A small image deblurring model, trained from scratch.
Data: trained on drawn branching plants, 72500 training examples, 3.7 epochs.
Rows from block 2 of a small image deblurring model, named by matrix and row number. Rows with one number belong to one channel. Each number is 500 + 40 x the weight over its row's rms, rounded and kept within 0 to 999. All counts start at 0. Numbers have three digits each.
Before each channel's rows are labels from the 100 images, of 14976, where the channel reaches its highest value: "lies over" is the class under the peak. Only what is clearly more common there than usual is listed. The data: drawn branching plants. In brackets: how many of the 100.
# convs0: first 3x3 conv (model.mid.0.convs.0.weight, 384x384x3x3, each kernel summed), inputs 96-191
# convs1: second 3x3 conv (model.mid.0.convs.1.weight, 384x384x3x3, transposed, each kernel summed), outputs 96-191

lies over: foliage (50)
convs0.146:518498455589495489425578507552554481508545474453450450477527517503481478513491474540501463502516439478474562539463502552457422492458478536490483501521482498524538469549510481539492494537572501462431537449484452547521504467610448526571470482524511512513503487472492465559393481458500442539
convs1.146:479521499491524541500503504428466511469464534536569568520459482515568451566495467420521515510491612488544438432525533424492529490463529500484436533559501469493479548486556493548541474488464463453512530508550481539521468517461555539467518489499429561457470479557502454461498484533436555437

lies over: foliage (40)
convs0.302:567517468455517477491485507600511524542540473552481467509481505518485516500512486517463490458468453482551520492460513504511489525521536591512478505458519503515462503504533512573463478534458484518529583514458473513545525452534508547527468486446523492500498428507500492468465519440480530511
convs1.302:491486544485515434469528541438520486442451520432534550509542540488523397478475515516473516526498507486545504517557486517479528530462505388470511538544514507494517435425492514444529511549425437509545550459571491514446479564502418469428540554545474499487510522464490457473509438524576496453

lies over: wood (67)
convs0.370:493506457563555588505524448520501582506492513469454383452451507434465470523500522514504519563456534486403435483511467502537518477489436523522462487437556438534492433519512503538521552518524485523529474484525481440429494514477568529522469497526539470509520511455507555506449526531527583432
convs1.370:539495489491481533472520560523628417451531522486447468554508512542489483517468495484528470418529451527533507471516464476470535550513581498446476535505546521465583612474506583502499542432476550516531467549492577564431527526538417479492460522481485497505470523490469511448498455468491476501

lies over: wood (85)
convs0.286:471518516559511526535457550485453457557517521549529556519501515508473511459505484555480521445495477439540498486471488524524478518478515442499495436480521517521554563459535536441503425425547509512443487486476457541470558544537528543466509503427540487483470480502530476516527471443523504498
convs1.286:514428504520509489513474477510521497407522500458531527482560477509543499570530493503484516512509513480521490501489415475497509509498491542494492505459566467447522530557505484542536476512540515483482414508442497536516480500478470482477448510528525536461518506492461516468504583543452503525

lies over: foliage (42)
convs0.227:481425458437461461492526496416522525472574487534491496516503463485505445501522491512543512464513459518446480514461466533540512524446563451506454527462502500514481553522458476510493441531435478470510486503530476527527474464500447529451514528514446514464489550521530484498517430462543470573
convs1.227:514581522490466560477482468565476503522482490568532517434515539509541458484449534480465568522465555507549463504540476461486531514451444528518480460474500511463537468504547519488493527474462540577509554489440471490528476524589510460455528400450480535559501506495502457543438534546461498433

lies over: wood (96)
convs0.239:494594479492458542466627529442485498491499490586545484450518439544480509564527486507536562495559531532527537509487548494457526448495553493505507502525517506564493497488499444424477519474461456477590583475501509529507477517502504451497497501516500512507499538489513500529486502539527505507
convs1.239:519512509523503512529459457485465529465514518544497374482512494461513507509458534533492546488561457488477472522523485509592450514498449472509575493488504456518494503485504478477458549576487484594481475528463542483499455451493481494500494524504488506478536477471518552598506439515529493468

lies over: foliage (40)
convs0.78:480457495455507545488509487561525434519498425484404480514494481508514554511467464493511533474507462497461559555498500414510481460533504379483482518507446517508455553501456417483537563509500527580477433534521427573513480527418533522512505481521493523468508463491527525484512450415448481519
convs1.78:517466522469508497561489533482431509495510537537614510494495507506449401478516466540458429515495561551537417480452500568463437518504527486511440452443459476427547572490575456513505473542480493471535465486478554445435512554525505509497489516532495534552492495540505456504459526482580475515

lies over: foliage (47)
convs0.91:464570462536465496449508483533556436529499574478472482457471468523554555549446535493483523531470460446454495519496544505480486565477524518455518561497557509481511465469511560423497551505498462514504553505518539524538552456589530507498476533502516456486468471494562442486510491553438488500
convs1.91:509450503464440547446447442461484496493555519581468479515535457517441492512527479483539466440483527504517500520535532520514461449516487518461489432504478518501482498521462477594483548477523454523481475495496456477509495502507472518480541476507505490554568453531432531489563548489553489496

lies over: foliage (45)
convs0.135:493465474559541559474527546518536534526591527555497484511569497456539474544498469486491474487532566567539502540513417504500498468514504509502506529481505536487520383516505501509532407549561547478471567536489594465497501548528512497493524524466490447491539489581513477495524482450500424492
convs1.135:500538484456484561507497503496493490530447476497507621505551489503454501437475384506481562516477474511489526478528548575503572555467483472455448516545491486464470510402513511537528523456439568422436418462478493476467469529505542466550492447462450491505442408432447473503462501460539483563

lies over: wood (49)
convs0.105:494496538523498498532445486510452516442517528563531506521523511500492454386567596499434505528513468549533404585480472467512575526498485532435472495533544536515476550496508465434505464565573493520544497528526467483473450481461480493481543569467496462526467494507582529415459487462519504550
convs1.105:488465500519541473419559463535462515531511533513482518499497473455456513497503439477550484436451575484457531448502512507458453558450460509522452446544476455502522534523494461538479459548481484467540493365462334538487497545483505465414529459459453487495481501480501435578569448537477477494

lies over: foliage (38)
convs0.177:504408514484504518540489445482483476492474477538414409496548450429505470555570477540528453490509469496487516516497486478576520587441492517434414449500511460503443467531476528548466439419472563433480479496450486484460538452456435517488456513505537525458455541559533474469410453538529495431
convs1.177:483530516476487583514582458447528510479525470429525537478533508516515523476461517508492537447503493505523452440457493530437517517515520505479550558511541522473477490436502458479504525538514409529494488468560512432499407554480477415529510514425466462489556539434467515444482504462511450570

lies over: foliage (37)
convs0.195:500521550437450544508464451502508517540520536464493533473508494500535445587489460469550563511559504515471563483522451495528500521454529434478530508477505492500512534485496474451500560551467399519496403485442525467534505486458534536499481532500523500461493486509516501482475439483458442508
convs1.195:555510514459549498440448537492526522464522439488460513481488491429461499449505561537467493496456428527542517478485529518516515505514517527475557481475487510520549447495511560490499482437478528431535463452475519536469520458475485494469540485507510488490396501514497463554561626565539514453

lies over: sky (93)
convs0.202:481514477521504492468512539493526428505534481460523542555452464527458512439489511512497401534547419526508511552468517449426527460493560534492539421477475533500574559413518484488464534475552471503532556451460509514488462512482473522543521446460548495495456545484534507554532465446518543532
convs1.202:601550542532502520542508450516459529508537506487528579515451506536521479482505478459531506561526516464513535468433562468509489495569404514548520482531515462464495507560479513436503438484497534559478526470503505544491495532462508425549492518496505565471489509512494501586484552492487565543

lies over: foliage (41)
convs0.262:491473446529572436464471549481488488550487509503492516545529536563475496595465527519526498525524495490487562517463524479539476567504525481464432534431515455497483559488499494556521535531511470489507524452504445547486438505538566531506489458487549550484500507454485462508556481451505491493
convs1.262:532516573497476454471497480475492467477592470467459526540576443555556476479590506527528472463514457513525481511515469516536514407512500511480510448566529525522539475490515558436505468471488513503535450527548512514433499523538482515523468519473505448506526526528479526475456639560532481452

lies over: foliage (44)
convs0.246:493491553524430488499521458485506500509509464491482537546535419464534473464525526490557456481540505507515525554463482553531471507460473507553477527512489503509434479587469511474503495500517518514536583493417494478444476546483478474514502480533483488493497488525566535534505534500541532452
convs1.246:509551486522589511545512526508521525506480515539521436444510511475517482479576509516492525545504490500473507402453570549451523466509483474513519499533476489445577506448526515466441525514528511493512441559534469494460547454504511470511522558498482555443501485494436490426523481446432462594

lies over: wood (72)
convs0.155:500547438540571548451425523388493546501488534546423582514438511575512507541563454533583548528518502488465413481488510492486430521496444490479516427547525452494509461439452476527521438497521514496466561510486476483534468502502481497565540501503433490499521453580588476509447524468519480506
convs1.155:443521505529521524550558488544555434483522505490505513525577483509539497485465538481507516534493527461508500503551488494464522465470481458486439502454495433487491486533582486536473477542463488526510438579488469521438462543457577477496490391473438435556474503511562477506538496558465499488

lies over: foliage (57)
convs0.130:482495486492468559558507487510470585480474516503399473551611526557549473499466527486515547489485478482465517496535485475413509517439557601506550509527529472469507492500526536501524518484511533517512493523561461535577537510571540574500554510501478483485560508453499561486515494460469515547
convs1.130:560451556449529496526520497506505517489468486539528456511484510448529519515525465536486479520490539537444529470513484422541497540508412448481492480505492542575450523515491530538495452531507554542411540547447507524472403453515460466427554501518524532560517497501539534508483490508491498508

lies over: foliage (52)
convs0.198:530499528494514457461485491509542443529509563486503540512536507537470475495546488418523547455557486475526535524453432486434513522551459517494607389541546462443497473524495553512488584571446475521504571511484517536478559491409525500435524541542480446494548460474443490478505540428485526500
convs1.198:475458539536484572514497554503488499493526500535516518493532464529562494531490523576501431540454454500470465488461594538492457485480475510509478566508427536504525558451457450556520544417506475373517486435542485432517465566502511484572570506467499575492461461491523545501487469534478513545

lies over: wood (57)
convs0.319:517545489465437492470458540495517512583434450473602455544521482510599467504504442501423533486549469525573545472476485512433539479493558484446492461571490394483489355464473559502503444542407493490491504513428508480524501454596528499474443513486471393484460488525529548524479529449464482500
convs1.319:482558481491459507547541501542470426580466491525537581542403502574487520553506529570492457500492510476465467507511488511527506514492431524487460473471479533521544479511528582474553502450494507503468479489472516555565553519521491473476523447488502519552553477456428481497496457518531518534

lies over: foliage (47)
convs0.203:479514413541514518541489505524460434468538500506497474544492486478503447540420415478484537481474492545502461534598524428542487507439517487585557516498509483486404477486554511605504405481501619467463554506518562453457455432579455452452479449505526551523458568515561499516506508514500477535
convs1.203:528485545532490504521517500450517534533463483513491522517522541545513475535479523493558485547498512436490522542458552518534512507511441464376498502500485538553506485484442482428570558481533518500481455503514517552553557601525507511524500482467457488499505422522504466478522498470485484455

lies over: wood (56); foliage (40)
convs0.156:465499424462524539592447506438474534465568460551466511579456526486471450516474509475479583425502567537467511380523536530537460500498550499492547464463553566491500434462517464534547505525548537504509513456513536492446494441580527562437470598509516510522403486512580482554503485503493441458
convs1.156:486470507507461549494552483513461474506515498496493511499507490474530536552564450522474549549495480554439499460488523446436520502506560545456548425461439509505519490494479519489489446461548489406493415519513499489492465486512472524506512564571495545509502495481394490499501567502553493557

lies over: wood (76)
convs0.228:496570466453497473498495564522522450484526499564553525445449497464539438543524444459459474446479464485544485570590475461473490514435469491500497552533502510466510467477510456443508515510465459424512533473454552523528523508482471487565534455559423456495497523535465522531504524581476536493
convs1.228:582522504486467512497451502492446497466473550466524628509516446413448499541465429484432476536531536520512460480500527440446503495546528543590477468445485417539469482453543471513489440535504494490497478552522524478493536493520521516459473506578494591431524464512483461498482461473479491467

lies over: wood (52)
convs0.172:503534488556537541518497503515475529504503537531419408464543530434575450483494501554423489475508564546471509548526497512472509470507477501487484496492504454512456527503481504564510497474513479498502541475551443549462526523507504557510504437550520529550503475505455507527441519527532525435
convs1.172:528498475474562557519555465497522517402571532460519522479512479432469531550499456533518417477492496538536420443470446535527470506526512515492470502535544526523453495454490534556455513516492469472485541595504518527462536456525413490474479484512467482451467524496520528477516438506521505501

lies over: foliage (42)
convs0.348:487525480495471560505496477570505509557503551545481496522463484509558512545505512450484490527507552460479441447506462545504503526463530443521485488499445577488540417520495513420487529521497550537501449449498508537469483587500481510466544502530468528543448508525548567567508506537437473524
convs1.348:488463553485518541530506526466433520459531522489539523468523573519408493469518480488478532454492455503477532559512446497435494542520505517481554518482504533501480502507466554636483453510522539504499587544481494475514501476511547479587542428553477529451473543496500461477509470475500431575

lies over: foliage (40)
convs0.74:557439453515509516553501371556498504501474482484587570498532429494539539557510503476459487440511502502499499442538501506521487522483537491497417490516473511482506480454465455477517501497507488454604575535433455452459485482504532484525425479526472491471505454555555452535567502468608486502
convs1.74:427541525488522503507555504518484554516489512513444464539564525542513528484469452532524586488471486498446485470515518545508494515519507504503495460455496489582497508524527495521580534504545455539476442497553499526507541477541510498473510470439514484487505510486575564527461467537391499591

lies over: foliage (53)
convs0.349:460567518492480559533442508545393469489471495456489523487525497473516476490509534516511488504505508446516470539558504496550551483483524521510403544467551443523502546496518452376502529442476459421514478506577532550489563516467614423460488513548501499489556486494514477557558485494468478516
convs1.349:565446523496498494445522535531525544441517460557542567523442509501502480478461521490517532547476520491485512493470504469466512482477479462483518424484502473522455487505481509591550414602457500594487520493448521469475445490545508494535511557517477528514504528582505490500490519524497517567

lies over: foliage (44)
convs0.142:448493446576490493520481479476489538559507536480552519543497520471543442441486557536493476502475503531535496532517433481489489526562494507502488442505469493572497529482478468440526416495566516470468535483531562476493509483481544512451492508496499505501440446518501537445532456501484481495
convs1.142:520508506525485450478439506486438510410527474493462487444539410508529526425471480482544567510533465390495508514525491494535505494422444471439434484551471436529466493542504496515453470550540508480438566491528412449506428503550478470473508508515418536499553556462451470507476500488503549525

lies over: ground (58)
convs0.295:481473522554520560495489501465466467498492521490462469497520546560430474620516525539490503511417571502550508455535501473483516497516511440487550454519473504496537512523496496506527515520491468497434485482526494437494500487562506510511526541520559482530482477553437450492498508529469443477
convs1.295:519499452491491476560532460457522544476487445504398427470463491405526486477506510466399596478510478488472537451543437532514492512471516486521476518477481480508450531463554450531507543500497499502483481524538530480474476514531519466502487465498528488553484515546447503496446435485528527462

lies over: foliage (38)
convs0.62:501548485470498524470541557451504535511511504447545472469553498411479438473518568571476539456568583482503497442472515503477460522510498545565495518539514528554484497488488444534492493576507458467542613464487521521521467431501431480468520528552426484506506463470487529521525478589523504500
convs1.62:545528463558461468488495483527499511557485482553470485471512417535556486476499425433540459529481459498538442535496573493524501492515542525458456550439524481405546495535510527522498543439506502536519548509495491489580554475573569457487429481481534492482639540545513510475430493414434497502

lies over: wood (46)
convs0.377:493461423535525493556458428457472496493551523535594477520481568461473464553458506528538498478499480476489452446517510538507477562531440410501424509509479469525509515471474475557521423502494580494471505527449500420524464534518439462490514519495502516484449464497451494463378469421541496503
convs1.377:462531511515493534550533489527486487514479471470513536506511480508466491392469513460474503481539537473437487540490479472506511393485529542442489446525487543492499479495502447523480547544491529516491461506514460545467539527540486523494491419464445480464498497502543518476503517548465514423

lies over: wood (44)
convs0.7:495508535484517476447504478518516439500572530546519531523446479438419539491507488460549494485571426551585515484502499485541502465457456424417551497459507441447512570487531555559479509503457454470533418394466472554456505513464490556515534520478414488542472517528532495492472497488445531436
convs1.7:499459507548497482557562473490443504523463504564513509492519505504485535507458486552504447558497520479458456559498546537532487495496532480515477459487439531496530496518479492463540449485546490498492529535473497548507479475490465466486497462489487482539553442481532441490516542474512462547

lies over: foliage (41)
convs0.303:470486481459531424456475490535510500546463496492478548508477498517494510485515426503470522469475511415522457527541513512485466487515539499507486503433442399577464469516507484400439573472472550560488484488460504422489577593502543481594499451478539541557532465434507466552507504474477429543
convs1.303:422490481503526492531466499485469508515475457498503493488557508478494474561515507469477430524531525603525520450484498499506515533482482491539532533587501446472522518510477446540489539487524473496529548553516487504558452434493438473519476539516519475456437546525465489482520486556511484449

lies over: foliage (67)
convs0.325:502477465533518560516555474497458566506463511496409454456510538521484483568480509501448427514450584469521509552567415450458488506491460555475457580541518506502455541496530434541508488547511492467550448513501501539545539514458471488511483560474511470490507532484384526478442483490510492569
convs1.325:510456496550442492502498448493481577512500459497474514528463510450496491496503502521487523500547505481479556522500442509450490501467490551471467515490452535577484482443573464503486493504438520579458559543485457503481484473550458421543513482489498522572526534518631481458478465544529504490

lies over: wood (65)
convs0.356:477553413557472488487457514457475519479491551539465630456586478461480474523511462480473519504509521477465487417493491539439458502560488506536454473507506485523467493472455503525490503531451451486543518496461535508531510464459403516464520499485461484506493457494494469439445506549530543489
convs1.356:491504561448469514488546522494500513562547504463535456476490508503485510489462467494519513521484484460559488483481465503463504489515472510500507473556532461519495538517459498510495522408540527555481582468513513497511523480520477494505526492527500508501459474508514458568523393465472481539

lies over: wood (49)
convs0.182:525563584450506471501496481470443440537480530511485534489510434495477514387538532478507580519410469430475557478558544553501508452526469523470462532513492538481457475543484426566521479589551525469512460516518515568480494425520466501448476460490539497522539450523452541469448552493440536499
convs1.182:548494528499422509485538465510516539432453429561527448501461564455505462531572480514487479486469497524480495540505537445536439456540504508522544473470473496544535569426542492518437465436497396512509456488476481458553517518518494479558518488447476550542443462517499509550556406527513505502

lies over: wood (78)
convs0.292:560507502527453531492443506450444459443505505500583557509456518493441524517445458478498408524545509480483445545519499465472517516520517518527412583470580506511518458519495505497508496480550511474483480523510455553517538479468509455514473487421424441517505506493370487537537501470540499552
convs1.292:511498485497492486523515536503536516559446467481493534486418455527569506504516521450537484456532546547478563515565569518548481505499509506450488489506448470464522476473537477488545476490504516491513536469561497465511473520480480515495521526569540478526517473471461433488456556511514496510

lies over: sky (99)
convs0.17:478547517539542536514545490553474530447499546468528500492503512576496493444460502510584496546507472503471584349467530553532516469565492465506515314449521476505550432520537566506527494530503489513425498518539532469482451475565533508510533533492445525564487568490545498538603549459486496484
convs1.17:503427487524478465456482474420553507547512433521501503490525540471471527469502476523484546460552472450483494513504408472503537510456454487489508462541469509460469536502506562530546536491502522459479497533491490515503480505513434517482499472456543472450494461477546526388443542474507462528

lies over: wood (74)
convs0.258:518471513539511503509528545446536479500491516461500528525454525468434487422540393473468477489437514479500556449489449484512500503503578478545524428541597546422498449444558499540479520572442445589432486541394460498491486491537504561467516540506523495449529570522541493485473509535475493442
convs1.258:534538480471474522502474493525449465503514462494502556526490493459537552541540546519518541494582484514511435540484510428510522561480502510518501561498475556564533483522450552470563506446547550505508555490551546495468442411464507450516524501472499510502496443494506508448496548452519430580

lies over: wood (46)
convs0.343:469440564512516525542485490490523565450497532536579489575483504505499488415606572506514460488504527471531498516519506522544494486510445527511481512477444490514506603516523469404427414488593527530452429525457540537455548488466481493511508479494506503511530572505497513484587466545514548486
convs1.343:505531455529503444458433478486465438437559523489468424465512484505509510454463519536517525490522535490503497509477547482490450524475578527592559503459563416476461458545444483513489551482418499514486510497549465449472451505505517487464489563518521468513509476487459482506507562412463525554

lies over: foliage (42)
convs0.39:422526464507470590488505516521476468552477489479438515559549495519556532567520437498475464507498529465484477545539503479529503544493484497490493391530557468505513458500523464557489546528488534422514456474551499544452532438561548501451541558452490423556504483454490530505528493515597533506
convs1.39:444419482492504469528483463459478471453516509534523563504478568452448521463530524482515541502482441497512490521538425514497538508494487475507458538459426455484507519471517470414575497496510520487490577487502494489518493496534490471529505447550533534475461527486447516530518504498505456581

lies over: wood (94)
convs0.237:496565546529527511491430549537503420525533506484504504467482540454532463480505497443486426470430468564467394459489489518475527540527484445414446495530510524495471543473471478529461558457429396434517463610471493525514515510461505530505488523484461495493498485534470476499493537523482504420
convs1.237:531501519436522525460529508424491517524507513520527455514476498452444474602475457453516498509458434576483525450578495489491442531542528506492466510474509526570446506501579522607526522497493506523488546516528529512486518555538476521508502566507531486465478509532446420518479510512506536506

lies over: wood (76)
convs0.361:465531564466477536478474465601504485547470583453547467557418554511560498487497544581531491567458474456505429514451517511404450453468491489447555489488517486548528527539481488527517469542416535500533467522516518521529487502386485478557481479511474514485433558424505488512510533516453410528
convs1.361:554509497529536489480499458490495508561473515473550521475555497504486523514473518431466536502463498545516538528445557460498562530513546519560494426517478460503494477502475556575453524529519448483515482567421514461603519446445557516494475501495474479456522535487491526435455551496487522547

lies over: foliage (41)
convs0.283:460425517515453481475525509538525454519451510404544446484500522536469540479513539532466523503503563449465506456449443434522500489485524445530514442474511572500565479445432495579431519513468584493465510492499484539513520440418479449463442516492506509475521546480517480536427498471516551419
convs1.283:539542506500540515556505490494492530463525445514529521549536473504548435510515481479532434543562466508559502469487509508461540522540488600488406466550491462432470495498591544426538544468476448492511485575463487517554537540535517515486493426510541535505449452486497500487497519497479465587

lies over: foliage (57)
convs0.145:446545571513524525492487496482545524494486496490386477468557512516489544431491505464563514486621488498475463511513403526441496508538564475516501457464540501524477478450520602549481487484524463513498469502525574548473540544441493493454470519471558488457535464496439528521480538495466476525
convs1.145:506510548480529540498512519520487446496437525448427535533572448347564545492531470479504443539503560521487554483530476469420499511529521528497520527465530472538504468544453539509498499517523527418522488491534487476464541503534471522494556551529467519524520520539468489486501534491489491518